Rows from block 12 of a small rotation predictor, named by matrix and row number. Rows with one number belong to one channel. Each number is 128 + 32 x the weight over its row's rms, rounded and kept within 0 to 255. All counts start at 0. Numbers have three digits each.
After each channel's rows are labels from the 100 images, of 14976, where the channel reaches its highest value: "top examples" is what is common among them. Only what is clearly more common there than usual is listed. The data: made-up waving flags.
# sq0: squeeze pointwise conv (model.blocks.12.sq.0.weight, 96x192x1x1), inputs 96-191
# e10: expand pointwise conv (model.blocks.12.e1.0.weight, 192x96x1x1, transposed), outputs 96-191
# e30: expand 3x3 conv (model.blocks.12.e3.0.weight, 192x96x3x3, transposed, each kernel summed), outputs 96-191

sq0.57:092072128076127083169133088171110036077098151125193111123202106147128175108095073146091142061131135136132067176116162098104132141133100112133137138135074141106142143092118075119068089161086106126156136083125159157141120167141148034088121124095115118111157047163089127087137117142091107088
e10.57:090119083102128150138089093125067126076141162118175159139084163132094090138165134147114121138125166157150108149108155146140207130127102107142090145154185106131135122111126107041109151122122068102138150137126158120101151192121183163108102138115113069135114131109081122097099162181152163194
e30.57:105150127119139110088089126068076138119108141124144210122096144101115098110156136133118087090148088123078135180099094107080158207116075075082139140099077092140161156092093152109117125114119133134101148120174138065115154069103079144121087079148149088126162140138148082187145179108090137137
top examples: three vertical bands

sq0.37:105148092113126122079171144137060106153105099138127122146122131105184160129255133093092140089149131186162076116118090190094112197094123134157184141123126164113101127093109131186131099059123096092197132190143192102123101134166144119115087104159164078177091102096148070129192120120094131124
e10.37:111089139086124124175082121159127129178141105124122166102120111132141058141130128116117138133145122187137122098135162130138165118141111172147114113176088155156074112091164115143105115132146117087085135171173123118122129164179101169133145128134127112164083071138081100088196091113148126138
e30.37:185132141122136157138132140137109152160089125110168126114081164123139150059127154153146168132139104118157082127095111114105082098155183150117105075148139148143168112140140170117093164152133065067157138143100133187167157076127161167158118109133098173110107083112088127097069101164153131108
top examples: triangle at the hoist; two horizontal bands

sq0.36:116179125158129106198131082123119169125155194072184146080184137105138130128099093090104111165136074121136118167131123084108145089108200091106157168124148115117142098089085138136125152124102107125088158117155111104179111136139176060131131179191157130049124163158098147083080092092091176051
e10.36:092094118096067151133122144134127121090078166157150167098115119090136109085108098126123130075167137172110128129142143112110116118134139072091146116110153142062129162118110127093114109075161136115194132118085113208121126107094098116135120133103118120119161100119156091163165122128168127188
e30.36:123089113087139144087135170171150133141159121109095094137134124146127129137104117117119084154108140170166170123115141087106126185213093154091058140144105127132089163072097120162115179157173108080174118130119089122083108123131142139126133125171148137078150118145137171092158141099135107186
top examples: three vertical bands; diagonal split

sq0.95:140093181152113104148188109143068140118130062185113163178123106106166131165146086091085114119153100115110115125046098068142198125158114125164139214155111191116171167124072086132103177085123124183152131160154131148086078097149161175085164089120084132151164163108137093075136122108094180107
e10.95:117087144123104151113119104141121104177118121116146165125054176107138162113089121145140163128140155155188111120133150159125201112112093125135118149092130122130130170061195095099172152090163129160109176121138131085090154112099118170107125146131136145113095082137140122149149086152131137060
e30.95:101161070139121134130170133153160150097150167140131127087128111120113151129099117172092102089154143155195103142081176118116125128130181159163085114101169157167118162099113128132143111145130096157131159122129177178073139106149095104120134140114057098054140143124147122131160134101119134160
top examples: offset cross

sq0.80:154157149105168114128147109113157159083123119134157136201146110108070122194076114121183194064182134119142111160122197183164152112145114100182140147142113121152126098082186106176102124141144175145093102084113104150171115109194154125115124107088184099088128108098202069127138157119133156152
e10.80:144084137116115113117108100152140127139147120102046169128161151116135170181119107128113117192146099093151119120136130129166129128130059139104140125112118089148148129145148131071190082148172110140134114164172126144112096131102088085122145163108144156108116122147104095163125215114095105170
e30.80:124141123094102105141149098112161157106117139118130110159118085140167138148162113099154176139174132130150141210095117156101136153177086132155106114104106125132121129113118037136104154132131169141118120118178126117113140099141152138092076136113097154137188108080098150191125197055110151119
top examples: offset cross

sq0.62:153110125042155133137080125096092106115172150133155165182142105102093101186124056138174150101120141081101130080203164164110121119105167167097068135115108060160094243157126138130179141156046072175109181181150188132100106152104097135137133135140142174148105132120092165164113158184162024180
e10.62:077127161075129096185079121108131125156132094134197178112125075102116102131146076127111128100117132119150121140207094119102093165115110063060042068126168161115098113106092100063069116159132097124121110106102083082143122156106146156096107134118169105116105102096123039125160123115151112150
e30.62:118185150161167090124128098152091172131126054127116094099165101146098180204135118154121170084139106138124167124105137105159124134096168148124099175146090143130042148102063063162149149133086126086140107173116133149162144099152123093098198110174150163117091158122081117085111101074150111104
top examples: rhombus

sq0.16:151110153119116085083080117155200072141083128133112158160133113110085061134107066115133126140157090141151127128190184092151111188108115108148058141176111147112161106115118107113152124148177110171096110112059098159099123111117137128133154125151131186146113124118216094095068192107164102160
e10.16:160094097073126088160174082164095123098124153106117124086140145089094087122137117134185083096094110108160117103173137100130109100123097149132128116166127124083113128080101181147155126122079121133152170141131140124145122126115157098145122103116141132123082149135080147146097125164108149184
e30.16:143121128152149175114142143168198123166161081142081085110148123083129089190148112156177124168138145172100187163137175132146164083142084115145157191179125118121107155105160124174126121120070118151085105130137153138107108126172180122093152122154061134154144097125127147158091136069103114051
top examples: offset cross

sq0.14:107099117144104066153116086229075150088125136096137152163185128150221159099123135153102119099104141127127152193184097069170082082138081152095150142075118136099120078049151054118136085168087155114079073109070126127088101152183137141074143120196102123157178120156118111080143109113123166074
e10.14:144138114146070097169091160149101125102123109164236135084115140130113175127127138129147138158054149140154094134099049175166180085113179157144124082098143061093146112080128081139127135137107111151149140062116187141143147113088093195119129146115094111133156059110152101142198106119138191173
e30.14:145128140129166130148112097138171134120180144134134128112126098116139141151168142156104148184171131128116080090126140124104139099114107127070157132103117016162062139131128140139170106106118126134095178213148133125127158132105143123131120109181139134116157131144168161181168096089085223163
top examples: three vertical bands

sq0.25:116049149143158137130144101128170131160153095156122168119107106127114225106131091109104123082135210191081095193121106186196123132136102074140179125147188107176135128089188097095095091152122104140129138125145108126145148096179137162110052164147164084090107133159113138103180136123105142134
e10.25:107094136123084080113124097145135137088107102154147153105138096161110062109158060115032119120174108137092167092173111120151121147058151183148084163138134113139109134118168073151115150144118138119074111123124116097184087105163200108077115119188161138113176095163075110138092075105075154130
e30.25:127096096059070115124123123048122173078129109102132206135207117166159139099138164075073165117172127102134140134124094121116130207159129097132102170106077146131132113111106100166116141178170170116165095117111095087065147118171138132088126134120168159095144110100075111121113070155110133137
top examples: triangle at the hoist

sq0.74:127102231173094084105138124131090053163159105133104130095208125134125142160085119089176147080116083123072145133183130138179143102092115145136139153125091143099102147163164077168159170109108169123199178118141178156155212125164167091057101080133174076105082142100105132106154161081114074152
e10.74:132092140138131147142103116065085080104140082157105134116115133146093136130128107187098157073096162115101077123142085093092152128087100111118091083123139111073089133108105160108157130138127169119144113095126110118136192139120132097117077126139128123111108076132142134143174186195098114158
e30.74:183056125110167136113156098145109155138177139090139122118139103112148138206109128102116121129127175124167107116119161156134098187066157148126123087135102051079121112167226120124181167165131088105121062124101120122160125108115146099108145058192210107094150123109143088152136135114138191154
top examples: offset cross

sq0.38:098135169106112124102122169108081101125129136085156144172070095152135149117195117154112219145100160110135120094134106171126115067133142168132100124171219167218136122098084179123089143192131142143093165170116119135133096122064090116118185073139139131199101119077096160144039100153105137041
e10.38:162157134118090181144157157122091100119101084134141111124155130138135104113112121139141178111127086103211140129086168138155147167108102168187149131127104158064102153112122169118098181118122129107168117162068140135116174206171129086167128136117166156167078164118102118052130095116125048104
e30.38:154189113157132056091091138145148097167067124134135098102060109085150133126078166099065127113113115122162143142121120154113081124147168121151137199098131149143166121125198093093151115194122146133090126108074105136147147135101077130131139125043081117137122109115090103141129117169117122074
top examples: triangle at the hoist

sq0.71:181100134175197078154157146068134129119114139103135133199172180137122080141141123143188118084159116142103117081118144147080195130093111148119143081092119074128120164123118144149117236136140135176154214117134139092159163134106166066167087067206135149132095190201196120097145171071121078159
e10.71:135069088137137097125130105146118098145149153112098122134086128072136101115150147079105103150189068110136126110146151094153104122134114104138097106115161140131142198113112134170193110127085114166150081135098113118108185145145111114143075097120138142102107082134110148129163182137101160095
e30.71:186166198118185091081142167143124147126120078178117089128128063103109162155123094104151126170112141105145126149108131146100133159184106115204088054156106141172121070164118170206115146147106150115112071043128113130080111146118180138071112154128140101131122146127103168222097146169104187111
top examples: offset cross

sq0.56:094123100070055150075071196144129121100165160139162127086153097085113176159168128076124167117161153093135130145128147086094147141112097161119161137094220151108123099160115191105104126106103100094067048141079204094093120097135120118108113116122103165182130080181130146149090142119162124142
e10.56:112125131143193172128145073120168108146104112139140084187055109156135088166117130094136091068112132130112093141095117116112154139127104104082136103120128077146130178165103152146138105132116124161146132131064146138106159106151140103148123103168102118132183136124146084168138141155149105151
e30.56:073169137105172159111115158187117080088171122117171166119124119142114146103126099107092159117112083109129142184119145144124141100116079158155119148141122190108113117116144138136107147116148091138146172172153185154119149150131195151099108075090089160129154136116180118171118170100150129136
top examples: corner square

sq0.32:107135149132177107122124116126116146079113192197198141114132140120149209099113098144094175138123109124123106127184145088171122103109126098118089105112042173095117102142155159117161095100101143126146163112113121113103050082205241187081189149187148092163084112145116158148171145132108133111
e10.32:139130132098112084130143133171095101081165050176129110099131134034112092136143116179097112194120130080109113094072141129140116115127113146126174140175130058125118110133154075110000152179086128162102109083139116139121158110107175114130123152110074146123110129134106112192173089117083064139
e30.32:158051155153154152108139140138135080157163141121137091131138107107143130186141164147149075173164137182127092089128170124146096136132127122129087127135097097123092152156113145117138188156202121139104080177091178161087128172118090164133059089143161083081123100154154128185169061086150105165
top examples: three vertical bands; ring

sq0.39:062081112109117067186137110121104158152192170177130069157140125093121114076110153123179102088071107059105064114117125162117180156112138109184181214157184130086188217138143184124165099121095074149154148158139124112151131130100165134153125140142125167087193081110139150171163146106112170091
e10.39:123090131153158133142154139139086100150105131142130170143166109162128126123143098119067124083116090085152079128127067192173177167070154093123162088150155173129093050128190144089048083112163124148129123107081088097161132101157110163091146158205130128110125138151098087113081127069115147105
e30.39:135110073147100145155083170104070119119124078151112122123119100081099135168111090102152158153102088098148129109183120088115118199153145154111073096131114075161127151188092150096085164187143096091146109073143156076127133144140101088107189134127140124137112092095075119129080073136141103175
top examples: two horizontal bands

sq0.21:075131147123104136119141143085090088193113078131087106113104126100170120138144175093151128172147092119118074101091075060129120075093072088144119125151130066133128097095088130143086141084173145065085170072091096076183171111114080176116090103137101104137130141069154113092090064134078079130
e10.21:139174114133130150069194126150112187140153103121131075060098106144081085150119077114119127098061082076102167175129176143138147167103138067091115166134123139049146160107137118098091120171156180096094101131102094140171144189108092058151148153104161142140140167146147099174107108114134138090
e30.21:048099131090168135125131144126131092120062127109081074137138140101098131137106066135171091096152135124171110098095097139149102080119072143104120135119127122102136156123110070100161146098127139125083091144145130103096148140111064084173169157115100148142172097152211118126149097152132062135
top examples: many stripes; border

sq0.83:080124172177081075105147106075166042149111126094110130148118126156136078148069085126129103085139128135150114135143118123184094109100107115111064098162149074177119183115055182111080120124155153119073130144102132159113135129149118052143129120083178114084179170126092077138102095097128137075
e10.83:132112172130114137130106098124103088114118138092091135119161108027094121079146088165074106098084069133111124149120152155064121107163097142130111154146198150179110184090140073072147164110114161105120108123140165116175136105124144169165118126183185208104111137180087158136151173158110107130
e30.83:147101210154188139121164184108134131124168101167165135129189141108146096164150065138157127120124166147198120148092124114164159130111137214128148110132134132089112120113137111155221165148058153124163154093151132144104136101108117132124150074130172144126195079077209164179117125138105084197
top examples: many stripes

sq0.1:193175067117108167111133171154153161139166158103137092102115100138161153107162219055112093123128088155176105138092116081087156135053130147075127133106151235102090099122110099085073164057147125096162146167081084164128104097139131171116149122095079163186062125140113155102185143095130109150
e10.1:130115172100126117135119113084113223178112140100099078148129131132151162125106136062120103084109130122186155090107093162109083095117119097096112121111066145103083093143142150092097129109176139140162116116109100146138103067150120106131130172146096119210149128110161117133144061117105221094
e30.1:177102155074164131105148107136170120104114114130161123148129126151129123110095173081141098131100115118206134077138149093104057145139140133093171098174118097138120122133099169116151161113095215114154084164057108135164144077152171179116163084082105107116102121139075086140159106142142130074
top examples: corner square

sq0.78:165117149161132114082127103097192168122117110101093131168132065115103114092133118103095122159141148152107158118171110167103191181107099117120255141148133116080164128166137099117146143142124136109113149179115107149104124148119088124128158089096132058147131114077114101145117164053176107062
e10.78:140124152166133121168104099154161129131152108147173097146210124142102147118143140112111146101171123153151093133156146161074087171112155076101117158089084095125115122157155160072154135102097131165101213150128171124136164140211063128162057190170125116144171120098144158072118175160111114146
e30.78:100126123111133144125145161149130135117103096202128117113118119025086168162119092126108130131191078124146118162117142181140120128111106110148105128145186124108152157131145150102139115162142165110169119103170166179144104161124107083048165126073120133116128095150102188103080075109194122121
top examples: diagonal split